config.toml
dataset = "drum patterns on synthesised drum kits"
gain_aug_db = 10
input = "waveform_16khz"
encoder_activation = "prelu"
encoder_rnn = "lstm"
encoder_rnn_residual = false
max_steps = 2800
batch_size = 64
Rows from block 2 of the audio encoder of a small audio-text matching model, named by matrix and row number. Each number is 128 + 32 x the weight over its row's rms, rounded and kept within 0 to 255. All counts start at 0. After the name is the row's rms in percent of the matrix's.
After each channel's rows are labels from the 100 clips, of 14976, where the channel reaches its highest value: "loudest band" is the band of the loudest frequency at the time of the peak; "strongest on" is what is common among them. Only what is clearly more common there than usual is listed. The data: drum patterns on synthesised drum kits.
# conv: width-5 conv (encoder.blocks.2.conv.weight, 128x128x5, each kernel summed), inputs 0-127

conv.71 100 [112 144 134 103 144 158 155 101 112  85 162 184 124 148 105 126 131 190 112 182 123 164  96 185 120  86  56 145 150  82 121 119 107 165 121 105 113 126 174 115 106 112 146 139 107 118  93 133 132 134 148 137 126 101  89 128 179 122 123 118 149 113 114 125 153 143 134  99 153 127  70 146 139 107 125 145 131 142 179 147  78 147 149  75 135  86 160  83 144 179  77  51 147 114 101 132 126 139  90  80 138  63  57 148 109 111 146 205 104 211 153 102 119 131  62 145 184 111 129 161 112  76 133 154 167 196 105 146]
loudest band: 1000 to 2000 Hz
strongest on: clipping; text has "clipped"; rimshot

conv.70 107 [140 141  79 110 101 165 126 113 137 116 170 135 137 114 174 132 168 144 190 109 138 101  69 117 147 137 154  84  74 111 146  74 110 117 165 133  96  99 155 112 105  54 106  98 140 120 107  33  94 115 104  99  78 138 188 129 160 164 196 114 152  83 123 134 110 125  57 116 122 167 146 136 103  51 175 152  83 121 143  72 171 126 115 105 118 119 110 105 125 123 150  80 117 108 111 100  91 101  79 119 122 178 108 133  99 151 108  84 132 104 105 136 146  57  83 168 153 161 127 136 141 171 170 106 176 133 138 107]
loudest band: 4000 to 8000 Hz
strongest on: clipping; text has "clipped"; thin (high-pass)

conv.92 097 [ 92 116 160 119 172 166 128 108 102  51 162 164 104 142 117 131  98 164  91 161  84  64 120 209 120 177 123 147 173  95 109  94 182 115 101  99 126 145 183 110  89  57  74 141 103 111 127 139 102 186 175 143 151 113 135 148 120 129  87 185 139 123 142 103 127 134  65 123 159 126 168 133 115  61 124 143 155 101 137 179 105 120 131 159  94 133 123 122 127 168  95 190  86 136  85 136 106 160 108 164 144 122 107 134 162 131 126 190 113 128 151  65 164  93  91  97 128 145 144 126  80 129 147 150 165 124  60 119]
loudest band: 1000 to 2000 Hz
strongest on: clipping; text has "clipped"; march

conv.58 097 [ 88 145 162 108 116 130 125 127 108  64 140 150 140 132 141 141 145 191 140 128 150 150 140  97 122 138 197 139 105 101 130 112 146 145 113 108 153 106 159 158 132 126 118 173 103 123 135 104 132 103 192  35 136  96 156 132 106  73  73 150 110 163 123 137 133 150 226 137 124 151 168 115  91 105 129 206 137 139 148 144 185 130 131 129 164 141 153 139 155 167  77 228 160  72 150  95 180 171 129 122 142 122 105 115  71 106 135 134 192 158 131  94 153 146  98 127  88 127 165  81 120 120  73 179 139  98 151 114]
loudest band: 1000 to 2000 Hz
strongest on: clipping; text has "clipped"

conv.49 096 [156 122 164  82 211 117 128 135  94 146  68  91 117 107 136 135  88 121 125 119 182  77  67  50 135 144 105 123 157  69 144  81  95 141  84  97 105 138 128 156  96 169 161 144  62 173 136 179 120  92 149 122 193 167 175 107 168 143 145 123 153 157 172 104 139 122  83 145  85  98 135 132 147 127 110 143 118 136 114  96 129 150 129  66 136  88 117  99  97 115 180  56 133 152 149 114 124 131  92 120  79 113 104  97  93 118 148 177 114  94  92 140 173 132 135 154  90 110  97  95 175 118 159  93 105  79 170 117]
loudest band: 1000 to 2000 Hz
strongest on: march

conv.20 101 [104 128 160 139  91  95 117 145 151 107 103  95 200 120 100 125  47  61 117 106 103  25 100 159 133 132 112 137 136  69 175 111 101 148 105 104 171 157 119 111 119 142 111 166  50 131 133 196 109 111 124 129 124 130 145 122 168 116 112 216 125 147 117 159 160  98 162 134 177  95 118 136 114 115 103 129 162 153 156 142 128 131 135  69 146 128 121 149 138 171 111 111 175 134 131 129 127 101 142 136  92 105  71 158 104 138 151 198  81  85 117 175 114 129 152 116 150 195 185 125  91  89 148 135  66 105 121 111]
loudest band: 1000 to 2000 Hz
strongest on: rimshot; thin (high-pass); clipping; text has "clipped"

conv.7 108 [173  93 141 163 203 107 197 146  73 111  49 143  84 127 128 100 123  96 149 111 138  91 120 144 107 139 146 111 205 113  62 193 120 161  75 140 126 144 135 130 107  94 134 112  93 135 129 125 129 140 141  69 122 167 150 107  94 122 160 119 133 122 168 116 176 132 139  79  96 134 102  65 111 108 118 190  92 118 129 112 171 165 168 188 139 118 156 122 130 127 150 118 140 133 127 123 142 100 179 132 117 123 144  91 160 193  70 148 115 145 178 153 121  97  69 121 206  98 143 160 179 153 125  96 122  90 100 154]
loudest band: 1000 to 2000 Hz
strongest on: clipping; text has "clipped"

conv.72 095 [160 150 183 115  93 105 109 143 121  81 151 170 122 129 144 171 143 176  97 118 146 161 139  42 133 179 128  83 129 132 120 136  75 106 158  91 102 132 120 189  60 118 140 122  76 143  77  73  82  92 103 133  85  95 159 121 133  85 148 142 104 107 117 146 157 138  72 113 111 121 163  99 110  63 119 138 160  63  93 134 145 154 132 124 109 126 159 148 145 127 158 141 155 134 133 105 101 165 107 117 130 145 131 187 138 199  68  38 132 100 116 171 106  91  80 109  63 145 112 149 106 126 103 128 134 184 154 126]
loudest band: 1000 to 2000 Hz
strongest on: clipping; text has "clipped"

conv.26 089 [100  80 134 135 141 153  69 154 193  80 116  95 131 134 154  94  51 126 140 158 109 171 141 109  87  92 134 158  94 150 160 102 159 170 103  82 138 114 109 144 125 189 107 112  98 129 124  54 134 180 146 146 157 155 111 149 200 132  99 112  91 193 111  94  97 119 152 186 114 134 157 133 133 100  68 147 110 141 139 119  98 106 101  81  75 105 126 107 172 115 129  80 144 133 101 125 168 150 150 104 116 143 128 138 179 145  50 135 133 174 187  92 115 175  56 128 123  77 125 130 171 115 160  88 122 104 123 120]
loudest band: 1000 to 2000 Hz
strongest on: clipping; text has "clipped"

conv.115 098 [131  89 138  93 142  97 162 117 103  72 124 159 117 118 148 101 162 180 127 123 169 127 127 139  88 138 133  96 117 146 206  80 118 132 144  88 140 104  74 195 171 107 170  97  93 143 149  83 174  93 158 129 123 151 132 130 112 178 140 178 117 144  75 106 155 134  82 125 130 128 180  61 100 136 146 121  93 106  69 161 148 134 119  78 109 171 173  68 172 206  95 179 150 121 124 104 194  99 115  99 140  92  93 110  72 161 125 103 140  67 143 150 149  86 127 156 110 121  86 116  86 111 128  93 142 127 109 113]
loudest band: 1000 to 2000 Hz
strongest on: clipping; text has "clipped"

conv.89 102 [132 105  60 128  85 163 173 159 129  43 132 102 144 145  55 113 118 166 129 204  93 131 130 172 159 127 154 141 166  95  77 153 184 158 162  70 123  73 107 130  89 150 102 142 110 118  50 160 128 138 163 118 132 175 127 141  96 164 105  97 114  96 102  91 131 176 159 135 174 167 141 227 136 118 160 185 130  89 151 139 144 111 130  89 167 109 163 109 132 139 100 170 142 105  97 103 159 140 131 134  98  97  89 147 124 132 132 147 156 120 120 114 128 142 103 129  63 140 159 136 100 124 113  87 168 141 138 183]
loudest band: 1000 to 2000 Hz
strongest on: clipping; text has "clipped"

conv.0 104 [143 131 141  84 114 103 144 176  47 125 154 133 185 127 140 109 169  55 142 103 168  95 167 142 166 136 160 115 114 102  86  96 127  86 126  74  30 100 104 144  97 100 133  64 141 109  71 158 107  84  81 102 161 148 192 161 126  76 135 129 114 114 162 164  92  87 114 113 106 105 141 146 127 142 130  99 129 122 136  92 160 183  83 103 201 125  78 128 123 109  92 106 118 127 103 108 157 104  93 155 103 141 127 120  59  98 111 151  81 128 100  64 124 125  83 152 135 139 133 116 171 160  99 119 123 123 160 156]
loudest band: 2000 to 4000 Hz; 1000 to 2000 Hz
strongest on: rimshot; thin (high-pass); march

conv.6 086 [148 112 112  91 116  40  89 133 134 115 129  78 193 102  90 176 107 132 163  42 175 135 139 111 162 174 162  79 108 191 157 122 145 161  89  67 120 175 102 106 150 138 126  87 106 145 157 120 124  81 191 107 158 125 112 112  82 126 126 153 114 140 126  84 153  96  90 139 115  94 119 139 131 174  94 122 148  76  73 109  72 106 155  66 131  83 142 143 145 150 131 205  71 123 119 129  97 113 166 125 178 123 102  73 115 108 166  84 109 130 102 119 109 100 120 127 145 100 154 113 104 113 114  83  98 124 136 151]
loudest band: 250 to 500 Hz
strongest on: clipping; text has "clipped"

conv.90 101 [ 96 112 121 145  90 138 109 138 130 146 140 119 100 143 124 100 155 151 151 141 132  97 100 156 118 106  68  90  80 141 138  88 117 103 151 157  71  93 236 154 131  79  82  75 128  89 114  86 109  85 131 155  97 105 118 133 127 140 157 115 113 112 126 139 122  83  41 113 112 184 162 108 113 133 173  78 121  76 145  82 176 133 103 131  81  95 116 106 131 129  69 152 122 148 159 124 134 132 155 124 155 179  71 118 168 138 114  76 128  90 137 133 102  82  65 106 121 153 138 139 122 148  48 145 188 138 142  57]
loudest band: 4000 to 8000 Hz
strongest on: clipping; text has "clipped"; ride cymbal

conv.47 123 [ 92 179  93  87 104  81  87 105  58 136 166 130  92  93 109  89 101 155 174 106  74  82 110 128 129 153  79 118  48  89  60  94 117 124 194 151 163 144  83 115 101  81 117 131 108 102  94 103 102 100 130 156  71 148 178 165 119 152 105 102 122 125 131 134  95 117 110 121  97 135  97  65  97  83 179 177  99 138 106 102 146 144  79 127  92 124 162 189 134 117 127 139  92  63 138 115 157 109  98 124  82 103 112 124 122  91 121 100 161  75  87 154  97 111 132 113 124 121  91 112 129 104  95  90  73 146 134 131]
loudest band: 1000 to 2000 Hz
strongest on: clipping; text has "clipped"; reverberation; text has "reverberant"

conv.44 109 [146  67  86 105 156 146 128 106  93 107 129 144 158 130  95 135 132 202  42 136 126 159 113 150 117 115 120 111 101  66 138 105 137 113 110 125 136  99 191 143 112  98  93 100 144  91 155 140 130 111 106 149 151 186 103 155  87 102 133 146 147 109 164 129 106 174  40 113  93 139 168  92 119 126  93 156 150  84  93 201 165 113 188 122  91 121  74 111 147 125  54 128  98  99  77  98 165 151 127  94 144 152 106 118 116 121 107  97 157  89  92 124  46  69 106 105 137 102 124  92 139 150 144 144 120 142  61 147]
loudest band: 1000 to 2000 Hz
strongest on: clipping; text has "clipped"